config.yaml
model: "self-supervised image encoder"
image_size: 32
arch: "convnext_v2"
mlp_ratio: 4
patch_size: [2, 2]
depths: [4, 4, 4]
projector_hidden: 1024
init: "trunc_normal_002"
residual_init: "none"
momentum: 0.95
adamw_lr_other_params: 0.0013
Rows from block 9 of a small self-supervised image encoder, named by matrix and row number. Rows with one number belong to one neuron. Each number is 128 + 32 x the weight over its row's rms, rounded and kept within 0 to 255. All counts start at 0. Numbers have three digits each.
After each neuron's rows are labels from the 100 images, of 14976, where the neuron reaches its highest value: "strongest on" is what is common among them. Only what is clearly more common there than usual is listed. The data: rendered scenes of coloured solids on a plain floor.
# fc1: MLP up (model.blocks.9.mlp.fc1.weight, 1024x256), inputs 128-255
# fc2: MLP down (model.blocks.9.mlp.fc2.weight, 256x1024, transposed), outputs 128-255

fc1.175:184142156117104122168171181142188143113107107118108101104165120129179115183140150131134159138105121138114114153092129151148157101172177168146107047167147081118132093141088127156122127120121091144112127090119142111133103116120152114127101132125135112105136141164193079134084070124106138131096082082187204138175158147114206128106066147188142152133170081073120110066146184129149036108107
fc2.175:074102100148115138096105121140104104114177158121088138095126093166142114105103145134120128127057107122132125123133177197206112163125092134130055138134101115098105099112107102090096083155134099154187088163192150146120152117075079109143173104086167126131090132093064109150116115107136083106129094167103080149206124143170129171154120105123100105136107156165098030110096101137126091095088
strongest on: count: five

fc1.628:081115117137123121139135142131122186170148115155151130094136107195118153154139117178154167120138181110114106170134103132143097182128083137153126146099106106136099153121219133105103149197157088122088075153150115129047106077137169113108165126107168170108133154173167185060148131101143111129120154152133117160122129164132161151144046082115156140111124108121076123139188120114183122147152
fc2.628:153184130116126120108118116101091132117086159102118119178179174136138161123082136151132093089128068108055137140132141047109154122102161136062093079101097097162097085166073127116117077178210068118148109091139155138120129139161126091081118104085096156157146086175088103184128144151146135083141095117112148176118183137097133095189154129075099063136173132190127094118059107130159156163135
strongest on: count: five

fc1.606:146115197076106147143100170174123135179093121161079144080115107167189108172131122152104077127136153072075108113100134171117099076125156079136157133100140104161077112114176127142094177150152107141060158087167063099152119182104150101054083109127128156095137139121113102104169146095162130144126136105114164131153101162118099129087104104169133110169137174138168144097155059090138129098199
fc2.606:105064062120139175153156178061113132124160177156134147112128152109133072170100084142157130103129142187139099107153130184170094100161049172142077126078081121074111150066127135143079155137149081084116115142163117116122111061166156113119172133108107120103119155093168104117131078123127106135108182146108117123143125090157121107130130115152124137096170100166124151141028100106101170082079
strongest on: count: four; count: five

fc1.116:069068167127140117152142120154131141121125157129143138120109147138107138163143185157137102137114122119147169174095095142130088157187127078098114083152099115087164146103105092162131108155114139119084170171112076134135169166097176098151140163143060131100127124140133108071000165056141133115196094085142135154110140095129153103164100140153075089204060087129136177081144105133135124137163
fc2.116:178148073125165153099113171107129123118108172156087128113161150119109159173129083116121122110125108199168114144171135152152127108237112143061123136146144107110086147147120178121113139150105157144135138082142106164127153129141154143146120102144157178116159137148181089165255154160146122099076127069110152166076165111125183080139122129154137150075186123099101126112142149126087139141088
strongest on: light from behind the scene; count: five

fc1.181:110129207127122139148148160142179060119181136073124064135125183134131135079147123109129198144119127140154129076121116111208089113132093096183123183122181131123108162169104122103136119131167117172107143153134163104123162057158061112166124106075189086169054101147120114116072075105091132115098097130135164182110169174195108128158091168112148146095174106109179129111155204157155131145119
fc2.181:116154085130146098149173154130089156093137132064091136143121104104062186095064175149105081128181144095096105148084114101090097105144103148107148048168156147128121132101119109124170070211094174123124147128123163152130162149135141126122053087167141084161115091104093165112121126076117084179140157149127127152185108171074132155132163152071109174145122142107145096086135144158138075121089
strongest on: count: five

fc1.46:098124123131126126098147118145087131147113163140137152092062173172129142105060163135124119144167139107136088182137097121084136088177133100119170120124137160141132130127186159146080160127149094095114124155067138144195117137107198104158145179108128122087164154090118155122095090090109106134138037107124118188084112155068157135141135122167098112173055100095045185209136157083146151123120
fc2.46:163095098142103099160127137106160107076137071175067163098130148150147170153143103064144122118146133150178152183111068118150165134185115099061106127128112127099143126107170133101010137104115095129127088122146103160092117142153148113121128084171102160119115128148192167132255083158103135151101109088145150181126135089140139105123131075109129089132158127145173162160144096142126147117080
strongest on: count: four; its colour: black

fc1.329:160168130155109127085134148106015125119174178118154073158186127092123148147138137134138093066137138172134099133120083133140120162106107138132102177203122102142127193101088150140118141141154092123126141110163150086176155140150102101168105091099102131133082113162188152171027051178056150148158083148147180124143090147099083097079123139144143189110080148113102098146156100140122085145164
fc2.329:102107170103156135120107107177150116095151109077166146101106124116141200126083155149133112114113101112102153091094146110098134099118133137138091101179147136165137148094145065140197116157055130170136101127115178117127171085128164192127182204173124077165125121083088160138196136087114121184143124174122128079138146116123095143103106135057120131124087164098160067064114124119167143119076
strongest on: light from behind the camera; spring

fc1.600:151152089127100130085171123116151136112096106163214136110114096164100143118128182078132095157145160117153107048197075099081134116172114107073142106122170166152116106089106093158181130095131098134136138147163108099157146097110104079118152151116179163122088140161121169045086147118099120115163106143184077115158181131089084124183123119122185140120088093115103126121102148162103138109120
fc2.600:158069121065121104144141149147111137094132107230068155140068128131112135133084161120126126116118134193114115110114087174145117158166119147067104129092135152091099130123134164167110150160092168130076152178158103172085159128105171215179146123150115145146155140141100172203210100158129124152133143107121169180139148157129111121157084143134080144148142110118142077155179100163093122070173
strongest on: torus

fc1.413:083099116132125103118181118170157084084185088164108146153120125150102142146093144141153140134163103101154079154145123134137133103135103104108165153086128139121124090145166183112112109061100058164148115085132132102148111073201105118141115125120103104078163103162102120118104191141111116132115116120127155087179171206169110158101198124129124117181169130108095108171168147146175153168090
fc2.413:190148126101089158117127147146106144135126099150123177074124134091091140131079142127118175105147084129145126148069096100114088191100124078128069144097107096122114094147107171156100148080155105149130175159150146134154111172143132134106093111137115157182080095111083134183160138156121118125209115111147126146148121085157138103147100157109131110077101206130153119079096127043149113199154
strongest on: count: four

fc1.10:129065127076106160107137109156132173168123122084129098150113195127120099145114156108069113131153149063158062143108117140156111143148158151097065115092112171161089110095162146103159106091162073085138194091146173096159049059133124169146147081146129173112154176097194119124181165091163172138122078127200121121169171164140129190126114169081144093117090093118087189098140110150118145150123
fc2.10:120148137140161151103021146065159093158118132042101174180122121122183097094163108197103137163069172141078100202141155143176160160069105058176135139134181087125095104162115116119112083144120155155091102163108130143079170148082172100089131112156143122154078083133170145106119108160124150127111174075146087158177144119053147152126125104165144089103176125167160121080140111112097113123090
strongest on: count: one

fc1.648:142202092108146171113146156128112096126130129143111162163064224074119118128096156108111096164126130123184145110164110160196157194127142142091146124162117151108145144091148101132151093182145090125130133116146106145130121141089127124146085112128069125091119099120174135122124126129125079126127052145166128187075106115176093146121218152158123067047086241177165197130097121156110122128093
fc2.648:160179090155147116154142129113154138101106107121186081131123066154116155129082148147141150093045120082174136237150177191111123155071131114138088080146105100145146093077097130152126134096112094129113115165175153151086144143107138121151150110158154161146151106149112170151236104123088191114117138135129109127136147112055131088120161111143189128116195085139102137120159102077163107122167
strongest on: count: one; light from the left

fc1.398:118133156095126133118166161088157155157208138139090136119091151113138138161115163138079130106119092171181121170088119142134106154163135128137151117146112152127127152166182096112077123130092161156091162157149161139151098150109145149144156215169101148063148141100185089091044079098220101110141134177171175121122160087162176104131199124134100085087102131120135159085083130107094114130167
fc2.398:122164081095128115177099112158142112155116095137201133134117130075106215162135177121114121153080118134127123186125104198174162139177133132118134114139087121144170126104171141081087122129105149083142102150146120115146151132157140076135065092121173175157201153103149140143222136124112115117113146109132122164152107139085121112159176097115120158153163112162140166116140144133101127196104
strongest on: light from behind the scene; tube

fc1.494:135063159090171174063081160151115149132113141139134193170105120087100108119147100212151153097081098149128050073114066094094134141136090131128099171123059169172141134120142146117097109170175175150177102171103122070164075157090111175157117131114078176116121133139091150100110149131089158104097120126160150127129152155162111129132138116130112104143137095087060119105149136103089138134156
fc2.494:162152097097100161116134159155176150063131165078110176118114140130180160138125105100123104136117147133074090127134103165150127123150088116141081097180128051159128175092119130146138180105153176133138126088043114130097118139087144033117146098149087131128113076160151152121147117143116115180107146131140095161164110073105158139112150107126193145138131131119134127085150145146105149090113
strongest on: count: five

fc1.144:115115120086092135147126170111122132161138071111132106145114137123113139065108112123143141129148132072154125158122155175114083086138176107138133096107134147125141112120171104072031119148113065205139155108126153132134065094139146211075136046129148127108119127127107107166152067212107124105138111144087143139140188174117134090142150131106186152140109095137143103127150169144133121106071
fc2.144:137145129152114136047131085181155104132139140094096081194117122166165092095171152136133116159164130157097125148118116178172108146095160096153109111074116098147120096132188145100083107101165119100110122113122173063162082087097114103057059177163116169134128177120121113093075126076138164063154093164136161144173130135151131127114126124145080093120133153117084112077104190092120106149178
strongest on: white object; its colour: white

fc1.433:167177142106105120112147118179121129148147066082122165078090153141106153149065072129119157155094153134142117169134107170175106115105164105149106081109152106104143119128101081142077096232190121165210164157109114077137086081177102177114138158063093161144095106114192133154139130149150145125123110175032157134134092075083223152153160102174145160127114130088097111108142128135093120095118
fc2.433:205109114165148198115129105123142105147117083137147086135102108121165204146147177135151133197134118136161067101077148099101131124195173094141191134136148143096103173124129130124112141148173139118145098141168087129135155123151153159151151117081110179112188141105076132107105147122124077131131113070138102094083132163109091138150097099171118140164051138132150108149163076119116058074145
strongest on: jack

fc1.267:156131193139119122127147125152209145143173131128159113137142136133191177061166114135117090169122155094105107106120125179096095105108113163129081165129114095121137086128115138134121121141169127166091150150150146111165146146091083121088056151155094130175146063139119170115076100097096100115097175118152162142184102123130072163054129123177190106163167147175140094079141113122110109082171
fc2.267:058145090141133137114107162124092143158125128085099102174103150110125168073112131187115162123110139161142144161173155126182144135157091152149143134108162147121088152084113150138142142165162107153149148159157179080075163079123151139166157121099133085153067182111135178137140094131151144179085130195115156162158073111134113125151068148100155183115079162089164111120137068125063168057117
strongest on: count: five

fc1.55:159107120178102106150121106127171137161159134109124136120097108172101124089124097169107176131166192160120126110157104065118167138124130113119164101128119080156130206208184194144132117160196153133165120148092115079034146106113098153134075171144128131133077118133141116136075163060097133141131119125143073121136117124117117162125139138138130116126145150138107141118136128130148114137061
fc2.55:078169085078161099154111108137077135076100111084089095152127109168087137177123075086118131116106128100138109130086102114134194079123156186120114109155128105123109130149160119128151066122120141122155099114140136157213121176149123097096140070126155092128173090170145088137146190169123128182125109081117136106147193151171124089146153168109106135108123075165119167112170132141084130140199
strongest on: bumpy ball

fc1.163:114108195089093149143143192112120150111157111098110166134166123099133140073142142169119158095127119177120166130121064104167129179128130113141172089077099114142116113100080137061124125163198103087158117118126135174136170182171133117116129163119140113114120084073089120139134157101133138127141141077107165108141149147144056140145112122054165140179116143108132125164143162148097136112134
fc2.163:106124149170129087085095157146103160107114171107169069118159094151097120153148100094149083167146082122117108110098175171090101069138076071128139179155146141183205119130081112205107121147074125128178210113096151139135118108092137164162112066133155136101180142119151137148174175098156180166140160115112172076101123112085132093157070128070161121144117124100139151085111074137086126118165
strongest on: cone; pyramid

fc1.569:151127105168126128144166155121123126159160109135164124120134134134080169148119117119146115079133174099114046161182197177169103099171125161152098164138119111108054082170186160111132129159149119077112101119149133160087108065134170113132133143165093159102137035062134145148092163130174090095109106132124118122091094161083105112106148134160098127147153117131120110121159200094156106128132
fc2.569:052136163075143133125062137171181088168114116155152177187144126139127152132073097139177121123186142144143164130157089177151210112122119102083173125123162073114139097132085174110124122148143093144133172153120150119088133125130077098092093089107138120128168143122135089032110122162184120129128081100119131095123162107174112096102071124107109121068096155122128135097078170098163184111099
strongest on: white object

fc1.476:130128144131154121121116086112140165100118149118108136088096160073128121103124157159136173105152154116105140126213108129174122191185142166133076152095124167077170138126095103125212139091090105132122073110083137132110201143100121064121155159155156105146141106094078122105107172122182116117072103136255144120096144146151099136104131134114176134190095077143129095146178073110125158123130
fc2.476:176138074113167076184106118137105119089094120090154175169162075109150153168125108098129148088123171095150134101132156106095151166146151111141135082090132082091160135044173171149181148124122159147164045173127153164139120112159108169113157190102162161155111190125154149128155119160169111087134138113135126162122094079117090113092144166189174180190100156102131090111133106166156138159161
strongest on: count: two

fc1.445:099123140130128119100123158072139147176088118128111169119124097144155092124131158143087169168160100081128132146093080110108151154187114172120146114129145128078152153187119146131110161089103144127154147134147079126165143196099122118068120155148090154085165158099082098100135209112159124171132160088255112127136140123106114136076150139098193119230173142172125119117172050130100123115132
fc2.445:220131110129098167149114149158092150117159123195090144110155112145072054128146171142158126085085131105096109117173181094122143126186158094117117125094119168133141098124118167108107092094189186181150093175168120150071137134109126130137127112126113123113174108098128138131121135110147098114083160119108133169090086167168132112085072201154101168145082115118121077146160118096159088147109
strongest on: count: two

fc1.308:078131143160128119123166162107169029137146156115164060152088116102129211127079163116127120093140116136157104128178085061103151095136035143188167099190140137088124150089129157146121156147140079123148161122104117096178168129095147189158127114126101108082128191117119175161021133123106148152154089107175152166116091119100167136153127146164173139098146063099072119142164144107086092119135
fc2.308:162158137111158145119087123169075090115136126117127099090123046172164219148139101106124120122141083119115143133109088147196209124186125117156087157161129139161136141127119121137113136154115099178166134142108101119125145111120130103139164120093092115198233090131131204121237189082067058185071140176115155119124140101147127102107106175136127088156116153172155091115144129126126133109046
strongest on: count: two

fc1.665:149115121150118083164203100144063153170142140175162157101155159170126085072099142127135110159106150141118115076129171091099082173161166086119155117139161169159125159138127132166147141115141100172166113169125118146123166118114077107103095152171082161144129115188183124142098071065043102146156112158135132083142126117084089128157162121126113129111097085135088138121098100105128119110149
fc2.665:129148139119142060118061112134141156130150061172086110102134124126149124123110171077134074115143098146164142129146082096120190128143166143097109117139161134085143145178090129135161124165097101079139130080160146195140194137132231154118208126077125127116158134184123127079178053186120114155141119139163106112177119119086145102103070148151157155157177143106177113195163108116101118059150
strongest on: count: five

fc1.293:127133133074163143164111076114181102142127104099138142107125098147146113138129096136157076125064132100156129077185102093135073120181115127105178147093145179096148103178139098145127161079220161160113140166089115081178152124174035172153177092115134060107106113104167109109093142123129145134149108170093078169108098099122052156110099139120145110117104151132162108127171144074091123114195
fc2.293:142116163151182173102166148169106145162133103110140136151100108110111147133126099105130100137160133186118117069123135093129151131186136103152083152120164103121138106139136153113114175152134155045111133116093109129100151117165203131059142117139119108149167150170073135151255140168149132160141173124152072160095142114126074122134173131195141158127177114122137137129118130123152135081086
strongest on: jack

fc1.140:118132170171114139164126098153079101201094142168114115103169123113173124149134139154166162091117121167115128104102100134144157132091092134111097102182119059157124175189144135167074075159135173143141146126109143075156162125092215158107126056146116125120107146158151167077155152155073112127079100146118159117126162150139146143102179125152087035134094162147186108084064060098092102116109
fc2.140:081159120158116162152148143156176089113112148150132114097128107196095110143168143091076113147134085106105140141130121102087128110088160135113190161157180112139117137108110058184112135124189144119089137156148117108116128145155140110119121166131164127084111108116112205121089158202177144119163123127121123138167147191213116129108144121146164149140108139069131168167075138085138129122110
strongest on: light from behind the scene

fc1.142:119151084090092117138152132065111110144124131140094136075128085058121132140160112084156154151113145217087156108101151179135085123043129130205091113172108149183076132147138109125162165182144130120125098176123106166129090119151101155138115123122144097119159093135157127097113156129128116096102141136028155129148117105145201117097143150123121171145136119131245105082111107083086163138101
fc2.142:136099155117150140080087150175086091156102136108157126117107170130136125148099115176182172123109130159144078121117159172108146165097080100162165149109139138115152178165122165212137130172116119159130098133111123124129104123078117118134170135149179159107135147155122083192141123035133124167169125096131159162152130116112145156149111173166102126086122170127071150137192078148123125136206
strongest on: light from the left

fc1.230:178125209148135133073158155147135146146181148164159103171092120143110193145177122157128133101121162089133123164140096107139085187084120149140097136089106145196169110182073147128175145070124129106084132136145121083140147119081121147083115142107135098132161110139153136078049088155038152132127102070188098170183172104108154172143063135171091121149088117124148129095117164147121079118076
fc2.230:092151054070178156034082141159128128113105191106050130089120093118127173127084139145122145099105098155091146153140185107150103129178090186110078159146152140128106140075100116113228170138121136131191093181203120129116117149148153114156148122168127054148113133105146147211190125139086123135145150136116178147118107138160108152162135126085136143134112106135144161140168114124128109139119
strongest on: count: four

fc1.202:137123101133135139138102119131095167095170087125093106178145176192122132125139090093144123113146118161156120164143169141149142138108172127193136055125123173134137154072100071168101142155128114107124098140178148092092078128123159103101193148086098098097124144113170094155146215083169160161083080150138077091072165102144184078128132106103073101194120170129100128165101172118126146039188
fc2.202:110182107159183138158122183140179131152157171098114148131127148142121126165157154122080107082112154131080111127064128135167089086102154116164190113077145118070166135173123100193143116082092075158112127091172136129114111114158142069130109086083140171163162163059114161127086194098140190066151073099150143134135153173148170059098196089192163116094091113121101145138115162144135122098115
strongest on: light from behind the scene

fc1.594:142135161145162121179150142106145127164083109129176130131107112098199106168079140162174128112119139089119107159136125108137170076106122139140126155112099080114048183116161165133157145159097091184121184076129122177135160132128126160180058119182146144214085140198121079088096121213139183198135155146146149112159083113142082124127155091078121125082104087201094135149098173095125106108146
fc2.594:076083155118105064148116108093128174055184040132112127066142130113182125120153153192137057087136169133066123072217128122138087101171122108103135137123145080141196128154147106139107129116160145159162142134087135144142108132105111088086117093136127139123152087087106141107098137155148145107115133174169096118135148131179139119107123152072097117152090217218117139195147119124153094141199
strongest on: count: one

fc1.701:184153143101079116156125083112186163082075147120108129095109157161150114121133146142139129108122115141155148181114096193070116164123116122147130105172127137117173087150119154137178101099158162106136176185130155159211085078142146109088162137166172084182105069077152136109087148073118148194150148134113068119062070096183111088084126173083126167088131042157120147104129142175163165126100
fc2.701:106120129147134025150139116147087059101147083155131122113096131134073124124140112106139052162160150106127137155095158099084138147119145138118094142101123107086170148056112185117147099142065155166152121120142125138080070145111074143148045151113147140143102118121172117086178081102158101116099099058132142181182128115120125119149142104132194087157141111175212111113150080111138129159127
strongest on: count: two

fc1.183:200114113142152104156145074175088077093193096102122107100146097106196097082184096117172103081146143110163121180148144125189150115127104207090106114127163076121118070102096118150161137095125074139147142121061174090139158120178142128165078147087060114151067120146129158104136153100210094165112126109159164098119155124178177126090162116177150123118116118109089120071133122135104154116141
fc2.183:081165129132181160185160130143110084095198098097108121144042117134080080164216143180109127098034139177119110165146145125085138100118163144088170078115123149126140080101147165118115121089122062145128158181164153129159144141143088134151175106123139145158096167145145095092091134188130110191145103155152098114143117161123168148171142100160124131172151138106116106174101102120097115190164
strongest on: count: five

fc1.57:126135100119114152095125126171089125151151093147131110108168123097162086147134091124123092117118175129113128147107115118147094134088087127135133119149034123221094103181089146098159138118177135119160105149145177123100105139164158136064088108148069128159122102068167086115151140104187102118049094114102150128118149128174176092131173158160114119193173122193136121142135126149074115114120
fc2.57:095125152161172185181109158158178092143174089120119128146151110132135096144102124184111134122112139128144095195100148062088089165116125120109157106154143086107170129095129124139135120109179091122094105097189138163158133133090114166126173156159178066178143117056158130150101138106153159192123139203152122132113099253137147145112131099129084191143075107150106139234122133154156084136136
strongest on: jack

fc1.603:070117120168144118181107120141051160218092167103115099114143085123160096067099096132128154154121126143127169108080097202192143151124078158105146076146132129147102134185120118105097121147159184148115137142051125087164173134086096146056158130121152159138129136124088149066074237103102142140122061177156165151168122160099132150137152129151121135142094119166131136122114156131147132123117
fc2.603:153095087131112122161173157128147121131127154159056133092116134136116093146134174085119155134112123062077112170199133159093114065150125154150171156142101154113128108068177127115098105097127138133146138100116135139101170106172142168135110112140094157037120081115130120189153156121163109138125151170114115177053073087146150101112200149163137131144138069137078098079117117114090144117141
strongest on: light from behind the scene; count: one

fc1.504:131102149114145142126170144104115116128121147088142128078119187048085132082116191136153119133158160135142076167141136189141140142150092179119107078082097125151113115132068154183144088174133146142105162135094120157107105097041187154145092168141131095120096157161204159127067104104092127118153112110133139128074122099159170131110162137118122118164083119079169182119110081127130113101176
fc2.504:179130079175143080116160147098172081129132069171113148149149164127123160081124154162072091142158126069152093148111161155149147127091105139122118123110156094152188071118130096153123087128132128140151117088122166159133141042148113099169154069194112135165072107165087151150212129095124176200108154149115089158153107108102148138150150115121124135127114119076158077052165133139135079079136
strongest on: count: four

fc1.92:137108116114155125123110122082073127168089110136182150116087115089116149154100191164113134125120163074193090150133092144070107077097115100028117196132159140143126132188162093146124136058117145169141080105126067110149130108118211125144103124149135099093190146194084137086145143153138102112105053184198050133120151175097081135161105123105141169178147167135114190169089131095158103117096
fc2.92:142082102165177126139164073173135087202130137179090175108137115083120115110181192145147167097069131145142129178115113080164142194079074093088164069096147166135127097132153128150126131161162169145124155178135048135111068126079116158112147085115104098180165129195088136148091105087103182130092130068133114144079176110120148127104094105029127085132126136162172179126159142157131136093131
strongest on: count: one

fc1.652:152142171142104158194110146138140192162139133133144113090127065172141162124104125130096191132108133208119154106116128143105115177108166196085186084096102149039148139145138120162160124162118138192127141081116123150138146089097119182143109154111138208071115091141147141140153132116108070119080136104104086152137125165106117133116152122132127134092167094106117075188095160093125107132157
fc2.652:087171085099106137162155136098107076115126158114123096107145113100077134102163042174166114061104152075132128102157138130228091131088164127140077101099151135114102130052160150159101089126172136046106157177105161120136111146109053121110102075137144181101108150109131063146033136128126131116163120100136129105141148168169123119116156176097107167138059137116118078121118153122084125114113
strongest on: count: one

fc1.240:042122101126120093155143098154166180072142118110154127110144099157185077168135169167042138048163135104105094138106122146135096061121193110092152138143116124160106074129184168124080127117132143202075051123131156109172133135157138173125130118103102083142137163138130089149131136057160191159072159116110115136157126103153131150167169133181074151098112125143134128127124143134094119171141
fc2.240:163122181088108105174107147084141138074125036111131104084100137101121100140151125128124053104115141086158061146110133113189102142136143099118127103152121077094146170131149164119118101071170110184178101110109126154154154148128131127158139168063080133118150151156118152130157186156140119139132088085156186110128051152132157208153112127098146129112109129114109152136144160103166106115145
strongest on: jack

fc1.641:180174135118126135179150137176131143109132069092183066147139127085154082104036111166196108104159103132137123137162112084133158110142152172090131111132116091133139182175066147068186112110123117192168125066120122141101097119107063122081071179159158104111129129104168113139229138156123096107108149093095122148182109086160165121140119118052153140082095115155079065152151107149091126118100
fc2.641:074161171156117130055114065118113136109154096080122128124133100110170131146180149137079153148119161083131129109094145132095124127142179161162099167147166167164153084081130124112163147137160174116132130137136095142154103081144142145101184122075099109097116112093123112132000199145101147127185200156146145155142112096156168148141163137129086114148088110117131113089157166140146089086140
strongest on: count: one

fc1.431:132089143147111142149157145165095106154127133093190091103122160136140127077104142136154167092125197152146081087106151133122142102145133110154107135173124146102123207114156125156158145126129070106114129160134115175123137121123140125123118152162117109136094138088180103120129153112085129154123062109093067080059071077135158131060101096111084070081132134087156172104111063086138118168138
fc2.431:136135154127150113181105075177132105199137189088121128122155083104150110141093107149115121106172087135085145129118138186104164127123104134132200143152148147129176159118124176182116095145170069093129087119100120164164184139135138120142084101080135151132102113113156110091148090074136128183097083154112097089127151157105153108126158107127133147163164138113152161098061114159047116151130
strongest on: count: four; spring

fc1.393:160200100107172152115126148146192145095173137157179144076119110102153095161098117110125147159147116059139145215135080165139133090111115157157087063149126160158105121124081169060173134137092047096140144126157121125145155155084155153078106152145149109140155123153150124097200049159162112171083164090140105147124110136148166100150110112116066098107117159178070119127127140177091087165144
fc2.393:091112120141096130116145119155155101092148148128096123151119108139173126131152152186120109158134188128134133156124201140146116177203167184178096171163141108125099092105078095115062145153165121165099152119167102126097143113177078082086227162216155123083147150062138161185095122173168114100158169133107109118095116148169145159134130104150163114173108125170100135132140130183126064163129
strongest on: count: one; light from behind the camera

fc1.297:164093113100175078130174155145015113125132118139156118156114156137113094179190131126096095130078136141093130087135183159136071119155113133156133185117092166171075124140102136115160180129129142100088103140174170189169127159104107146077132095156138165112115130157104182167075141155128154086139130113101157057126126077122096159140100127105175122125122149090153107130144157156131177151153
fc2.297:116156187109098160125110179126194129164084098170174129170123158119171161133137170163169123151156158131162129068155107137122064066162046129142159104119146127130178091081143104136165151129160110126140116182082065154106106098078142142158138160109078132111104093119132165078200108123136115127130140151152165063092118110098134157142132129150142133125125152122188174093077070112139155085137
strongest on: dome

fc1.528:147068109162108132152099113125128106106131115140114144160067147134150110098107212096150054087065079098155131069107143094099175116118153073118171106194138102053162134113168156166136166089113157128201149181138166204157127109139143137148142115168172111112096101145152160035124148124127151174127112194126106143063121151139055120077099137106133185111120135088141158182149065118133055130112
fc2.528:142128122133173115194131104129168141110117178097101119138113141069160094099126061086040136113152112103146165186099131070128124123111158157156069150103159161172107105154167087081103160112115079114113122167106149180143201105194115083172060107102156120086093126090172130148185076154142205213158107133158152167128165109086094118174137084162179082181169092125119145122099113128150127153146
strongest on: count: two

fc1.131:167163129143142176097203122129125143119112180111097160122134116146139072196122113101133133096186139255156069139098160073047161133112126165100132145118121107146139146219106145133119107107122109157157085146117137132169122155140114123118161134117151106142120144126155131193092127108172167146098150106151146021141064135085165095047141116092074182103153114127080121153096105121123130126142
fc2.131:100091164134153096147064085156092081131114148152159176131070136190136124087160162141150148155116073062114156130121093032187127140106075112067130132137122130118123161079065080136165177111134122103114133141121110144120124091116129092126112134162168069149167112161084111072093137141157103165158120177141084030168165147107136123163119126137115175146120097108165098148167119149170119116111
strongest on: light from the left

fc1.84:110184145172095147140162101115078123113132134085110103167134164139141081115088151101127128147103160130115127102142175162179139117107078143128123124120150050110099160130117122171118095151166110125129150111079151129126127103124160155136112110106116174096115142109177147145128126094056144106106104155147115082159174157123109115083192148140106056090119064118112191102137152104131122172151
fc2.84:160147088141080112127075141096175164136101095129154100193141155162169114100096140080108182104099100166085119156152147152150126129071113115134129082156156179142182158109131142174111078118131118170170095073129134134116148147096121131095119132099140144172114123163155096133190104107163074176123154136068086141148108164119197098127097147060119099111087128148116077139155111082150083125145
strongest on: count: four

fc1.211:139104090151111111081007147179128129101103090113115131119157139190141101153115154173120036159140145218157181198121177134091114071137118130137158115100111097116138105099137102053136087209129160142099128135115115122154062164173154142140134146107122184097150126145142073109153098150124114164132140126037080158127195115154148089080118108116163078061120182143171115115140143099164117107106
fc2.211:128098123144092114091193163077108187070094122198145158123168145117170136068060120129153200134135161182172158128113154142144057181112089176161120122154090064127093193077157218144137130142159163175176137129090154101141111107119112091112126129156124127147157183129176125167098091149140096082180109127133104141128152152132149120161126139105107141108131121097140146150078159167139110099092
strongest on: count: two

fc1.428:119150122135110114170083114096163108119152082086117121172180152130120143155158133076150110128075141105151136132104134159097071164138111135180070138126151129125178059092147127116132112136072098127133141085116149142096107131140088119152135174128204110162189109052121115174112170180123134102134165151084125106138136154207108078157155154104119148164169092107142138134157128172143143170119
fc2.428:126142122140184092095182136133120153152026107125130146167210116096157067095103131172095128097168140129076177175135105140134097149132150111148177136158140089178125119168150090150172102156114118130093172160092153142180120133110119145131090129144144097118131114149124125019113146039113168075147150143127177156089163131155089123125195142148141138119108173112124139133124081131134111165179
strongest on: light from behind the camera; white object; its colour: white